From a checkpoint of a small image classifier.
Model: 7.03M parameters, 40-pixel images, arch nf_resnet, activation elu, widths [80, 128, 240].
Training: soap at rate 0.004, 8400 steps, batches of 256, held-out accuracy 100%.
Data: trained on made-up road signs on poles, 8.8 epochs.
Rows from block 5, named by matrix and row number. Rows with one number belong to one channel. Each number is 128 + 24 x the weight over its row's rms, rounded and kept within 0 to 255. All counts start at 0. Numbers have three digits each. After the name is the row's rms in percent of the matrix's.
# convs0: first 3x3 conv, stride 2 (model.blocks.5.convs.0.weight, 128x80x3x3, standardized in use), inputs 70-79, a 3x3 kernel for each
# convs1: second 3x3 conv (model.blocks.5.convs.1.weight, 128x128x3x3, standardized in use, transposed), outputs 65-77, a 3x3 kernel for each
convs0.0 108:074119152123100100179141134130124106136126120130147123123123128173108102126146158120091113128103127153161100088119133114115146155168092092093101144079123176129150143123113124109133062173106141144118118141136085105172110098144162139085095159150124164113089155124160098140
convs1.0 079:118103132156140105127197153160152114140095137176137075188147158124104138161132097122110161098152159151149143150088092139134146127104152128133084167165189131142138096081110104111162148137130125138160102130095112149091090112183078106148136088134134115126135135117116136125126126142163121128095149134174084090092133149144132133105127110127129120122064123
convs0.1 103:166196137080135115146123150087134158115129190136139149109128137115146139117130136138095125131148125128170118139108117130163132113103112075171211127096180155160125162136166155111144139118178088081118075149126141089104115161121121127080134126091091124175082108137125100177
convs1.1 096:121080130136156172128136124134165129077122147159104098158123138142140111160139149147083131090137128077163132093108126141124127101133129157126120080181160049161110171123107117129113148159142137170111128121101120095134137174106082156161143159101140111131099136164094101071153191129068143127104142118137153071157134084185140100121134151114141134124134117
convs0.2 103:098151148137135128119070122151132155095120099150128139115129128112146142107113094130144142156128155127133108114107133122159113096136110152137095111079132128148068105116172131134147155132172101134173107150108126151114092126137137121144129117114128098113145124092124084098
convs1.2 103:163146118121110144167128159145071151141121110118117128095168088136134142149142161164125118139151097164126126117160136104098128133123123130125113109145117138128103102103149128159124134145121124109129092150119112148157209152117147105118162142145101148125150150120143130132139151124057117138174118158164152136133126175130124108123115147134077114106084131
convs0.3 085:156110103151118105115145141063070159120120121104136056130127126142106140112133149121131177135135130126135100135101093094115121158115163083124146155102156137097117145149089117087081150117092132121122098121073113081126103094140105096126124128146114116083129106095100105098
convs1.3 110:092151135114163163105114156121123140123117137199155111130142125151146102109151109139125117146147142148169077138172116141100140081118141169079121136155081140114133142139136195146156113143146129134115139122119142122155085104088124107148097132090112154120092133140137108159144146138134133085155194132117096105151118134131116151131138130130142132141109084
convs0.4 105:174130131149147104084059164146110170139148093097122105154144127102125156140111116109097127142184137091078148153120149134101127159145136122116151144172068107182113168086118133115148111146107152127076151095106154156131145160133115129111149116136113128065140142113136170116
convs1.4 091:140126110141103113171131118178146128140107142127103122088147147140130171152126130125118095106119135079140077122123130148090121163163117084125109116162048179134143101126123132162115096147123078113125140120131105104141058095134128142060156102088117160142124116145118136116131162113083144169100124125138117134106111076120099097106106118174099193149090152
convs0.5 106:097136143129117160119150104118161146145113091129137127129155170100123134131104107167165151128076130128114079128132088092120118130111151112143116199083100122155139078138164098131143148135102108147154134165109128141123119134122127123108124144113168159148131109151133123121
convs1.5 093:095112107136147131101115121145099121099104134092159145089196101132086121132168112095124107128099133155155182089085113117152131127134113078132073133124125098157082107114128157133069184128161153121131134129132155144137168152134155182131145144115089107130164127102096121124141124152155119111159132155138104126134145138156114119154115148095099119090144128
convs0.6 112:157123129130082078114128147142095119180108169153157153105095134155112132099155128121125117145134124085127180110090146099125107182107136121120156106158111126136107134194104094111125144148126136100153187120119141085119151089102152105107121147148118082135163120119112131109
convs1.6 076:138150115156150116138123126111173064117097147132126096154136147136135072144100178100090144143132192134109136150123106096145148147149124106158040143113136114126095120098143108123129119124144146088123132093121122099129133139079134126125185129189108094134091095108126128124077120079100134171079121136137119167116137068188137124100133104143144131125106139
convs0.7 096:069163135131106133118154178111115137095136167131089105103125170134129100134138121105101141133099153111146104115133197118102097140144131141101160123126106101110128135131173124138165094148095119140072148102141103111110161126079136099140109137154093115180131127104157124101
convs1.7 090:104142142112103127140133108096153124128163115142097164102125105120107116173150113090079129099101170139102175118144111144129128142156128133097107144126089115192123134114135139135145158118118136145137139158114134136092140134088145110107103143104178166129128121146132149096163098121123137180179124108136143103160071102136090185113131138097117134149156129
convs0.8 108:135151112140130112116139152091118083104134125113113209140113151123146145125103105073113106164117169136164179127093105117139145107117170145103145107082143169177169178120107123137114137136122111126124164090120147142094139150117112162058166149121122112104130108113144145119
convs1.8 098:102098137138080110164153148110133134141130129144067133138139124106139126087146157161122115122141102088133108122149163074111102122142115110143149122145117120125146156133109115143162090136075141115112117120116134098106141087123096150117146120137125122173117105107106115144119144153133145120082108117084127108119156139117128088107120086163153114108119098
convs0.9 089:095143155130151157113143138151138080156105116123140164122123129124116134159117147098150149121122118151068127139147130106151120150165111123123091129154130107097105082135187125127151079104132172160132130147127163136095084143132130123113133134104145120106101132130082105113
convs1.9 119:118109151144125109100116091153123171139155120083155085114124091155120098171125116123156113133117141190142144157136120138131087131132127142103097129120090107142132113137120165103128175123118116117114143135122150145142134145159136141094170121160116105127128153142139111112109128122165165128120123091124138123102135099121098111176146149106092101140161140
convs0.10 107:122158140096118126143044166093154125151135141091148112131119120135090140126131141136165090134144144115138088144119109151090134119163147115146128113176121148083139086132120142112081138152099155140078155124104181115167115113156106090147145125102097117143157165130157169109
convs1.10 101:156105136171124100168104124140147154152159118126149144109129106108127127078081123134105156164126116109120116106164117101091130166130122162130124113145086141119124085121121140147156106079071130090172116128167141123140169085150113144086128116123133189130120124105147123153118119144138168106060092175151104145163178092128127143135144144099142191162102134
convs0.11 099:113118144126146107176160144120119163080108133130104187134120117163156119128150101095161095099120159103166160149168092122121127100131096133128119075079151076123206116122101171164131143126125148110119147092098108126124132123114105160155140181126140140123127111133140159108
convs1.11 092:102130146094123107124149145128105166216105115129081126129120120083099115160125150116152095163154108167140119094118138141166101085100118121106166140140136126149144106141125099188174151162110144098109141128130146141139121106185090102162175133118110130130110149155101150132082147129126136150121072143153149137144109130112151157179135100165153085128083089
convs0.12 102:164159157141141124089080124151112185060124137112089096116127107120122125108141125146109129141117125119084111135133148147110091142159096125170142084180093077115117168116184115113110162141119131108106148148090086105120144122086100138165131093125094118096069134090086128124
convs1.12 114:134152141131116114114132159117141103144124124108145135099099137125079109183160086127104077134139144130171145115112119073112083095158162116138118118112110158149135158124137181116118105123131128122083142113131105141135122147116157087114116097117163140113173184137077131135128107131132146087115174146128146140180132102090136116095098106142148142121112150
convs0.13 091:123132144140122136158157103118128142066156126118108123134123152150115120117115132113157079104118189146086135144097153128110089131071077110115151116110171118147158165051095156110112175145082171115139099141123105085115096090152141114100127126098096143129131125093134091103
convs1.13 096:138102143136126185175114149123167142088135087135104176156139086148143110108142123123145119140159120096113085097110133086088143122113136094129127123095121137131105117146124110163115159144112117111154118126126155129167113154115141143149125126119092166095145116148152064122102139111105136121126085169118162117098148115141117124173094098153161152113154114
convs0.14 097:114173177130103154073112170189115137147138125150123109148116146144106108101129111159120128133137163147110138141085147136076157140152126142184185121137140143091124141116122122081144158129065077106144148120104138122158134141128105082104083146139160098124132116156138160118
convs1.14 096:114099137134126122183092131154137119107130094087116165083156108144099129055131179169121099073098115124123136128093149087108136155118106135151147153172119129155120112146095137146129095139110099097145119117126150140139153156154085116145097142149139165139160115129144113076176134166094156107053071157086120107142147100084110126112118151118105158147113149
convs0.15 097:094105105171124137161151165130169122139123161115131139116117130127125107133130139185134123112159107106089125132107128106147120172168110181155142140123163099148085155077152143134162034116145133096087108098141169131164105079104149129123140175121105133125107150113125114135
convs1.15 113:130113120136133094121144111138137125146127130147165064132129131109157101153147210105114125095096108101136137137158136126098108158126150156152112129122183056123142143134167090094118112143083160124104120133145107145142155109113133099136125098130146147127106160149105096154160104122137146116142106154159160096152120086086130168139116135095095150143175108
convs0.16 078:116119129166143156096173133142124133141120157155146187173128127141138137135120142138165117172114147114159149089093120142117139104087129154178135166103168164184167130149136105100112140093118142108139108148115143107131129094153104072124133099131181103129159103176165133174
convs1.16 109:114124106153117112119140093139153110121136181131116098117152130104131178137119150124116122118141142153120163119145139186112138126156094075076114111200181106138144152114101115122105152140130119125122146167134141114154104096148120114135129126175081110143096117186150145132113173145118108106132143085151149188080101177129127151177126132095149122155095140
convs0.17 105:132143113139171100121142073125094154143102159166095122118150115113149134130138129130148147170119089128062133142134113109106162139149205162134087124114145112131125089094164110090119143137089173140135090139125119144146102142088138151116161127166129111131101085101125113136
convs1.17 102:126113136111115109152122131121115079141134134118095166123189136133075089125105156108113131136152138064132118105106122135165171157112169160120142149142157102118119151138138125101120131116113123138144144109101125124088175122156155113090131112122098163137123098141130113094130155171092124127125113134096136172118110119161080115124111119118137120069165127
convs0.18 101:134140106164117128148144199127131157144118135112136178150136101146151140119144106137119104113109106161107181176152116152106135086094113132117135118125156108151098138117179090138150134120148144156095176161128161146100163101129122137099076125148119087111113127111091139131
convs1.18 104:162142134132142126154126083111141160151114140107127134150136112116108146153119118101140133089128102151170147136148121133127082132152154142142085127113118180145096084129132137132135114125150101102109125133127133133164127147197118079136156111109113181148149174073100144134139141113111135113149094096121118124110103144132104116152124143155114122105134092
convs0.19 108:099125178167123074139139088126120117070105146094145143123149130124141114114149157182094110105118112088105151144085144145170125175138072157134100134118147150165156119139162116106146137143153095116105151094143104085143115122113139129131126139119161143147105112122100131132
convs1.19 097:144141115131099160134121135122139152094098152097134140142115143133130140173095168106161133155118088135115147081153110143130106120138159154131086176121173090107121130124125116127096149106108113147146140160162092132126127114155138127084150126115102172124102126129083111127155124167086145114142139169137155153104106148107166112117152121130102132122162129
convs0.20 100:115099170123092138144117081124150139124137125114167120108137106150109154127175145143107087127151119113126110109107126138125125116153126175121144126101117133152091115142162137134118124124144117088090112135102179140117150144112140143124114117140164131088112102199142110112
convs1.20 077:143160173128128154096121120187099169130127109166115102124120081144153100144100145108083116137110136144171087089152098126138137108139109069143118128177107169071116116119091118136155102114110097115110108154170107135161130154124134151094180083157119141117127172132103150088118127108163129100126147144112126132140144131152176104111119118168132121143136090
convs0.21 103:126140089190141132161110188112140125097122155125164156130139120136116158138088127157098113133120122145117165097100089109074150144172148089097083137131130121139124171088152149113134109112120110148145112124125161155146095100129094133142124139165111112138140126123150121110
convs1.21 103:097099107091084153137165138105129112150177135136129128138127162147130088162120129119073143132119158134116169134117142132111103121132138133103075087173163141126128122101139122127168107141081182178151110139145111142112105086102084162139088175091108146148127134126139094129127099154114148164137130110153145142169155131129134112110147208137151120142087136
convs0.22 094:106185157130176171097154136133134150148138098065109126099147127125127152113155143150116113149149149109110071151089139137099137190149115101149144144139130090099106092107205130125142086124124096140134134120094190149110132160149158106109127152158137119094123118115087124130
convs1.22 111:119076172155117151110124131103102147135117146098137153155113170140132155095105117144115088153122138159114122136166105104140146127141126126126145134129086106133132148159139149140134147114141125158128158156122110132110142100164130144089128116199105150162115155129118145109126137100143151134146145121147149132136136105133149107141113123081131150121114109
convs0.23 108:124110147117122122129150145111108133089172140142137162149110140141157132124136126122111107102133131132113170096152104151103141110115131140118151112119168099183223176123122111138132159102116126086093158126133086188139155117157127133107101120142139098157115149122105087108
convs1.23 096:130137163108135174174123092155105118143175149108115111167116071113128089137121173125158104144126158148149125113123116140147119104123149136147098143159103161151124125099076114149159167147156132145100108132137149141089105127128091141167104094093075088127137123123133112109082098099106107108133138145133103129129107124099103104127131100127141114127132062
convs0.24 098:200174179131118147093071053125133143097157098136121096131131129162125126117124135105123099121142127147140159166168095138113138123125127158104085124107100126114090135113137154169159162143151127161157171134140093103093161164155095088094081069074129111136135140091131112100
convs1.24 117:175114122119117102113110108160180116087082111140107098121115153110127131148100141149098137093105062163126134147137132137132137124135106085147124159120099148120119115123136128100147099128125099108118156165121135163178120176148127107162105094107155133126148153134109166135143080114155141108144125144168148140185158119132089122160106122126099111118132166
convs0.25 107:141145125114159067186129097120137123127149123154094155121110129141133148131130101073181124110101121150178177148117147133146113172116158123131137130110129154134113110140123132147122115123099142113106126093170104105133145178108130118088081127176146080154115155086139143096
convs1.25 093:164125103185126074151158108136128122137143132153134141095147111124124176105116089165140121140118118085186138146118140140104127175151125114127121158103091079101160117116125133131126097106126098100122123161142125105084126122092192153138123170164101134099107158083117137135032126098167112118092143141093122121183095072132130122120114071115110125156140142
convs0.26 103:111106143121145143151061136183102141164155147165124123087139115162131133111159140167118090120121128129144142095123144134093113105130126164148148082158104118108105148121100081155112090177137120117157105144094104117124110111134116145088142078149111114110148100108113203132
convs1.26 095:081148196099130132106118108126108121191158120136156162166132106080158130105154103169091151157140122138134126114141124092093085104140142110113135151094115128155114133102145142123162049114122112104155117140136110135131123141119158164117114126145125122123136115107126159125117118144118185124121135197102154162128072110112193097112123093109126150149159098
convs0.27 106:151127187072124139142152095142147153137134083168109109122132092175118120140160120086114119109111132161135117137138111110099126150124160115113132090127112142140123124131102135112141114097110161150171157092131108119088165162138111097139074104108133085163169103117146128118
convs1.27 104:111123137115124159122125119147153122084166110136138156107107097184153118137130127110096145087094106068139086099143166125108151098154095179120131110151095149119125118124095163133136084110137093124125116139104149116133112138097153159096131142144124173116082142165083124116098154103147168113148077142102097108139132129165131120077154157165140134144117136
convs0.28 098:148125154141088124123146115117163138134165163114117180119114128111129120067131158096121149109160154128148118151138161105082098134114121118123095129124112131171156137154136140154106118055126142159141144090143142119120127188111071137106137133131118117116129100083114127097
convs1.28 093:182120118139111098131122112178126091091150124129126132138117169115156126158119169126139121082131116140139111105134133171113121136165112068152117085144081119148137109101108096117136119136102073109134116140131113134143146135124074131119146129159160142149119154127126129069168144117125160113134128118206149135116136099151117119142130122089122171120112143
convs0.29 092:124105091148153111137139091135102076066113106150124165129152122131148114144120119091110152161128142131177138148072089150106116146115160057125134113138144177152150143094152168138124133149124098082078139159108120130137161104078093125106122112109126121142114143102166097122
convs1.29 120:103108111152158113164158156103144152118199094148063127144158098127096148081138116127133139154127132108127147164135140146121128117164131166108123097158190101101173121141093131105170142118145129131089136143080119124130132160158092147156160138105134099108151189105076157121117146172110096141118120098143137189093135157144131085123105147156149099102058117
convs0.30 091:172109092106144134127119155156093117157164124184108134129129120129133125117130141185135132131116123184111149147087139126107140137106150153158124165074143147129112161077141130161179128144084068130125119196144122142196123134124117165121099131114174184102142109091121097111
convs1.30 101:149118149117114102168151090100140150168092155130154118128168135124116108079155132158143145158162098131132159127127125146130149141149121159123088116144129146159112123153142093134146124140134103137134130144128105132160149086107085126141093167145127102129120135150146118154158151179117108119095150156085150102120132166132165111152123133098142131146140116
convs0.31 105:136126159091147108130126102156134133114131139105095133128130150145120132153118149099090155148132110114129100129151080139111128135125128093157130138126103129097126146123090134118149202123122102157176079145088125116114115145174117093138130117136159112108139188108124131112
convs1.31 080:117120139113115141111117103142129130163120125137158155156147156148136120158108120141132121120112093080170137119110180100131124106151163105176095122134088149099133145133139141162112117136118116125136105136135162123099142196149175145142163181153083105143091155119122083142119128188134129135123177118129127095181145066109197069130168134130148064141115146
convs0.32 107:138137144107168142135098133139115056111124102183144125140133131132120132143098137137117157166112135109197135100108131098162122177142129116111067154149101156169123150114123128101149127145134141086136183104147096097123139087110142157115106113124116104098141139099156117097
convs1.32 105:103090097170163114166187149205127108097112144148106091120131182080130149131104141150136117112152138115124127154108120103134149138131138131104122120160165065104124145092136131099145118109154119092136118134162094088160165140116126078137161112136114106144121133119093148118130129103143091133128106154133131140106144097143145133129177134119141092117136091
convs0.33 117:122144114199132124146164111132144118114169144060099130140148118104142147155113150141110103128156138115090122096182076103131164155118139111149129132157082119123158115104140150108123156162150154171150133159152087110126142144147106140148152104111087096124132115090148105157
convs1.33 097:150132118142122144123117113152152125146118085098141140093095150131101132144127119152134148090082136124142165109115129135107172142157118134118151094127121157128150129153124130138135170119117137121122140160141149091119103134134121097168104113140147123140110164137084109129133154110148082099097127103149146170092100114106117155122114107115137121146177129
convs0.34 101:083135124126124153096133107137115133121113102095091107122123143121109119120123124159129118116139093123174091137121089134149102153110122146132113101124093068103150136085113149139113086148137081121130124178139110108132086089147106106115163134128132140132100129084104070137
convs1.34 096:095133162113162154113136163109117091108176130079146128124129103143134111163110158091144130115152122119150087166127122104143149125114176159140103123106117114121175144133146131157118155144094144118111111133132116161106078125126107071124071156122105118134121123130123090137143156097157110090092140153130136134083094177096092115136077143134143134131111130
convs0.35 108:191144141125123097118107087143104108087111115107124151149099152111134154119156135107177124122140119154125132119116092102162120138083160106155156123106153122086139152171137150147124146095127143125127079144135121111080129141124091134124111127070179121134130120114141131130
convs1.35 087:103123116145109101058115131087178109126112105149146142133125143120098094198159089173106128166147125119135093137145151152133149118112118141139156122131102167128138150103142142127132130158155114150123162136121167111131081110168101121160103150123133116119142162127148125133158157138121107117139141149104141167111135074162105121075110096168159102112134129
convs0.36 111:113138140104096166108112129160152085160083131123143141155144115135145081128154159136108126154098109144119149090089153113128136126088146167115091133091130160115109157117107140112108119115103130126115146159117103155118090091139146180138128146141132127102105070198119126164
convs1.36 092:089114128117107129136133125129145135177141132100112171097162119109133122121112084122153161119130120172140110110151108111129153104146114114137097165140191117121105106162154122097112146132095080140126123132122147080118165139067105108149074161129115118118164126135157080085143137132161147106121168125143172128148138153144103094116128131106137111119138135
convs0.37 084:114128113115095163085134134104128115124155111095135105122152149117108140128098132156096144128119132118124074112108100112111104092162150125141102107122106095125128104109128137114123120128120098155150085128112106149155084115128091113159154125095119123151088115109129127114
convs1.37 114:130133140113133186088077113116105141107169152106150123076126103151100069152161186119116096142117150133141114127115113136137124097070128164132126160136116175137117132127154179147096156129130162142108095155105138133155107127117150138096127139094097108117094108161128072120133153113099128120190123150146147147123109128151144158151101124132147153102150142
convs0.38 107:145090105106155156132141109097149115115145128147125196128117148127123159107123111140083095129127117184145162165116136096122131103157122075148120140089170144156143119135149171103170117128087083166099191120173191155092154126122125127146102111103115063119129115127155123105
convs1.38 090:136121135118110101148145143151087142054156124107136137101136088108099124069114095160135164147081142151137138150157162145130121145153133162105120096162092129148133106121091131142137080112132093122134117138146137130128127082114194083123129132115142151145151170133107144155180126138110160106069128091108093105126181174119109135121114128152130151111132148
convs0.39 099:100173151096143132129146140142113137112145105098110143159130111141158142131131132071117156115109149122096136114142139132116121150122082113218143091130099133103140130173137146096135149097090125138127107096165132087173123134147146162142091101122135104110130109127117054146
convs1.39 116:090135171119103128130153123120111094079126170102102123111097048175179138162110035082139134102147131162138178151141155139143092120154083153132076153109125138158131125117078132157134151136086110123123109129124132103102128130132140141101110098115126137117181181150152140124103086092153143102120168112142137129137130152129079166133117166146100158105103153
convs0.40 096:179174155096139139120159118098104149160124102193123098125111161167142129144108111142111146108140159109088109143111123167149111148165150103137133114149137108105086066147129124127182094126190167166116107127138128130127103174132168134104132118143136142096142126109145106156
convs1.40 108:143091089152145104140119142145146125115132153157122085146137115111121157133093100106041137174165140116106125110096128171121159165134115076120095146164144101084124142102161145129154131114137127161124172132132125158124112205160107143095072126156160140141133132158110154122137141144101109129113125137100141141161173084128125061174151141136132113131104113
convs0.41 099:164186085156117114145125155120158089093135121131140177115130109124145136126117149132163114117145155144121129143105093158104133154107126110112135195140128118136133076121172068172168135083144066190150110100116108183149147124127155145127111135126171105148112095114101125128
convs1.41 088:134086135151109134094125130075113148104126130163132132114153134122145139158102099128117130136100169141142116124099128130168152178128116112093157127143142082111143120148123130103146123126136153145165157155129094155088121105083112121161105174163144122156108132139117155127083149110089082087140179128138066172080146158137110100119124167124102109088134127
convs0.42 097:129133108129143068155128138091115118103165123153132156159120136157126146138121131150125142168137102137158194148085120126142102163094097083155122185124191133181167134130088152147117141121117131085094153143120129121109152092103114080133137142121126113174089101124097115145
convs1.42 113:116122137126136128121163101141119147097140120110085169088110101066106150117159154136129106153123113145112120112104090137140116112142096104141117103135142077148126123119104127132150160155147141150117159122114104097109105136095125119188115123094156105163137133172152101130149136117104066158102158105137134102119139135155117152156103098121142112138101119
convs0.43 107:134111097154087136113106121103105127147121159088146168124129110144133098129132143131151128137096127195096116127139159136167084111103160161118108145113154111170092186103113110116099134117162145129084122042162137173146140105132118104126131175139096148168147076135096117090
convs1.43 087:138126110105102131135117111095139123155108127125089125145164123103159093135084119099145130161132147168132144094148097113156131141124094136151114131145164163147079106097130109122129115116119137171126126128119126125116119147085102131156130118124136117148118122151149104134177121117107122130089127132084117127113087096067091173144142145107118117143171091
convs0.44 094:132129136135118122149099134157094143125125154152143111123135128137126154130146130107112126111128174129111107097073145121137113131143139156100190131102143118136151089164114129138112135145111111119146106145091080127153091099154140093125083114132137152133114108135128125099
convs1.44 106:127140120121121155144120079139113120128132114137111123153110096176142106091109134151135073151111140115134096123092139159117151144113098091130144150093035139188131140116111137143143151121115130113098132131125183141140141143136138111104084137164116115128126094132204117081081112128163123116154117167127136135129123133156110146125134089178094162154126138
convs0.45 103:101075121142101103126084131140129079086150139134146188124153124124132146116120174141130127158106112136117129052089166091114112151079128087136133106124137194109179140146136040121138098109146078125108106124107123106087122093140137134129120103144088183136112085123109086125
convs1.45 104:090124116117132148102103125089131128139148155157128101143151147152142158152133108135122109103158138110117162152154128119139106098128122169149120108066176126112102128100164170138156155081106141119136152127103126098088126144121114108143096145095086105100144168097130167088118119112109126110151129115114133175099133154120141126099125119117138109132164096
convs0.46 094:120081113133088093145138126128123189143090188074120155112145142126115139107124124149174179131126147103120120084134070133130077102128122121151167094112136092105104137111112122136130148143142112088146098154130077127093136107138111123141089122124148091134125144090090114108
convs1.46 103:143179172106167189072092083087126080138150170110123101152153085149147078117175143161141160148118137137120119127171148135089130149121096103109147112128113157132092139145121186155152140110152116079110086110138163174147164119159142129093104114150099118142128129136112050118111128129161133077124123141152106134102090096148150133143174126134112115136117068
convs0.47 099:124145173114164107088115107129100149117139119114111100129128105162142135093155147117147117109123122124128131135137098132125102133122160101131117139154107169132069163156100122118128119128209140130135133167098097110108085136119135120136111128145150104103105119097141115112
convs1.47 096:103140182103157115110114148131087139132175114145102143124137086148128137098147118124113146140132133133106160132156128090117124096132090139118139083116082151131133141090161167118126112131123145153147103141149111138132099116137130171123166117124170129148137159133113119144149132122172115120115170161163114197087145158134122139089110151118148149136128119
convs0.48 107:139134101179154110211179107115124122139146103133130134120123128138126146148134136140158088116154139073085132145117141109148132126128116117109048135200145135141150136107130137099127116159148134147159153110129116138093099123151130104114113134133136126086117125093122119135
convs1.48 111:113146097146138121123118117172103148120158098129104198121123166152144071117149101123081083098107146126155131119121067145101138120156130120136129125149111095104168134104107118126136125146143158125144120103123078079144158139076118138104147114108167157119141134119124133101116114080096153092138145146174148078093120120172107113114130157127134120130119142
convs0.49 070:150150086127169151134135105157085105110149089093131171108119099126102108124104107137114127149126105099159112124170122130129145154132143129098107113155114132168161160138146154118146141141134137133128110145145122158123134135136131117115133144133148186147162127200142179183
convs1.49 124:098116142131130118146110086142120124128146105101130138146164107123109158089139160162181124157159171159138139110124129115141144113117142112159152131119151134132163153168159146139163138151092129164162145129136141133106149107172080114134144118116157121131173135157134134170109165097133140138134133109151130156135109146163128149138081146139126108138144143
convs0.50 106:151119104117147148063108135130146150082151119101139130101150146151137112131152095114149127130122115170119142153069143168104120106128103127154094135114129104128126135110167104139131146106056156113085081166121117105124125139145186110140167111112128103107098142109118117147
convs1.50 076:118122159121119159129102140131122118088130143132137112121099113150156142136167093151118068122121111122147132116160167118103127123112119123116151100112042133132154121143134160171102099117129089117115112150141152121109120105129174158100113148125116181119145085147157118120118142146077158107096145101140173135151113163076157121116136093135123126092178144
convs0.51 096:159133149136127140072148140191104101116103082133089116155131138132164127122130109136104126094091195121111180089088146119076150104103143154115138158112115142145105155146075135109126116147107143078120153145134108151123121125161132182104121087175126128123154110109117145112
convs1.51 093:108122147089109135168137124128125111113127087078135111115144142158093128138161139135146149102182116124146147103111154072114109102154127126157134191127156121137117133139103124128137099135079114129134133106116126133126162142131119170108113136096151129143166141127126112118139148136118165127120133129097098105155086111159127127109111168143094184162098164
convs0.52 102:122163102162121114118132194120155170095135137131142148155112149137142130126133117152157097141121102115070115114197134133111093134129077102166114142165134167085094131091119118137152087107193149132089124136139108118110116134079131079093122148112153080142107150139106103117
convs1.52 103:145141152108094144063106109106152155143110118117146125101104109169179125188100104130117127146122126187129129150149118125137106120180174135143068107215125128144088135137110144133131154124118146123132127155147169161149128101133116124121116130149124099120149130076139123141142146109135146140124165159174158115110108103159079114153131170097124142139129157
convs0.53 089:110136079109164108119105072144039088092094108133101145142130116154139125161130120108134147164104153152158148110183110129117138152117137103128073084145087163146155123171178096142154170104127152085107133120076117094103106096151175122116116079128137098096109140101095109107
convs1.53 125:147147085159116100164109133098190118125140097131148083129118141140129131102152124135129150153094124100120119161114104075115131104141120140140128139149191109080118137105170152116131109136142159135119133148127107107104122181162106121113135109152150118117125165120116174170070154136091159116133158097113129186121135115168146129100143127124129102114095147
convs0.54 095:179135095125139156073205141123092194127150129099111093099126165112116129122138102134128153136129125146147117129092139098154136108124085114202151144126135081131113115148152137144162143141144097144129093168086119143124153092129106147167107127107121070131109141119111150095
convs1.54 094:167120135111170155103133103168115143121126172135151131099092167141118136137138164152122115139106132149107116114138157092141134134090121115135139109120105160111164101116097137119104132111109118172112105107123134149169126106124142114148122113133144116140136130154074090116150158126096147185117091123118116151122147132110141085162118140132178121110170113
convs0.55 101:147169108118153130102092122162159125151118091154081091134120119106128111131118113139183158127125120110135143118110089151117136156110156168128140146106087153120080152157115099108153191107127109079107173132103130129155150129112125086111102114135149118099157110105142190107
convs1.55 099:139116116117175106166150108152133164138097110116150145125131165132126124082111167129144123112180081118127163118113164105111118166167126108169107129117148141146120137147160156142101107117110115127133146146137142121137186152138177100112194105135133123134114096130129149108122140154127125115124120161195138142110123110165115081165141107130121109158098153
convs0.56 103:148108105129087146099103136110142124137136113168114158120121131112150158113105112142141134116141153115163147134065129117128128166144100131141123112136155099129162134096165134129105070146165118085064125135109154136112109093132162136116115152153106091141104108066158086119
convs1.56 091:110124155136107108154131148094149145085159163171148118144091126141130136176120119138126112147140110153114142149138109159157103125109151102118154127151105120120062128106126145113159118143114139163151138138127093145141126096108094132162152125158145085144128123137133131100133122118143130111154125145153090132104131134121108112150122099129117146090078161
convs0.57 106:056175137124122122088180141107135117126164117138100129131114144113130111130111124134128146137149117130071084119114134155105092132140139133150060168126135127108087124130098130119095170105112129150131125128125095154158085076109149182094083150163148125126150099092121120116
convs1.57 099:090104139105119141145124101134145153113152158159088094125115144120143081122110125092117127115095154092135135081127154090151162111123157112098156170138143071105118142117156115120110158137167138153136142133121136110110115124138140163076090196152104141131154130131109118136147149203148102129113121121148162179123126096094174148170141199091135143130166097
convs0.58 106:189126081139121175086134147187125116209112135118119116127116117148148130114101140185192177146115136107137085070151157131140099133134121171164117146104084135140104152168140151099154127108161108160146122122093146150130098151117113127110102075098135127100175110077089140091
convs1.58 108:123131135131115149150108084163104129128108144131092158138126155142135133145141104154161150123154146124139085161131053074149177155137131103118115144124182148111136134120122139096105089137159090124113140121152122126154110143108129103141159080105144148131130156118144167158147118137135109151097145126093114132101125111171143159126146126104124072133129174
convs0.59 101:105094151144131140161151072134119127128099108109132164106112119129161146127099144151137117141144115140162152094127118116123094108122121114117138147142148178158146146148145134147118122108091035126126093137070124150117167107152146116147128145148132112161158138120135088091
convs1.59 097:084146160140127138123143138116175145146122162110162079154187125091127087148122134136143142140092157133117118154127126129131121098106159155098172102110207120119186171120120125103174150162135160122109176130137148145127158104128103166120173115073089153116099114095113143076133120143112163119162094143133069140083158135119145135090138144177155100118114078
convs0.60 094:130077119125148124114113092083125131122150117124159081138140139110123129127143131156094112172154123120135065139101099100134109112078104085096089126168086141136112139129158132123101118116127129149105104141062168125086104083144150118091165093137111137112092137097096093154
convs1.60 084:104130160120138185093108159068113111138100092134171147148173153081114107106139107118113133113165108158106123140137081106112150063124136198114146133152128125121113131149169177176124150145145141153095106129162101117127123151144115123096134098101123123122103198146117126180148129080108173119108142142101102065123152117185084113135120125156143079106126116
convs0.61 108:112149144110148130109142152085114116122137116135119124139127113126140173106130134119166125102135132133128133174096098108154138110073149128113118101176137153117092113113175098130106127137118153080122080141114102076115115123107141127115134080087101139100147127124130164156
convs1.61 091:121126146123160136115091116091136094158142156115134160130167124148111116128125125156113138130120172165161109100100107132109121099129113131108150134139065133121178105083104145123141152124153126130108090098108121140168165123105139125167119095105132108120141136128122142090134106170126168172116134116171122141110111161168114123145157167150129116119135149
convs0.62 095:104128155148129145111122111129108134185117121152126091123093135150130135115119152108130141159157129085134154140089152147145183146114179137114147183098147138129114093114158096099119122103179140164134136154149135113148129153115157126136126168159190107112161077134134079070
convs1.62 107:142107135100114112122141127127131160099179112138107167127141134133142112122107114121143162127120117113089109170090179174110163167118122145136119106135154120141157097151116142117130121156158078119122147160123118143099117133118113114131142159155165109164105111153104119128112136111125124101140144138104106113083125155103154158130096150116106115149109129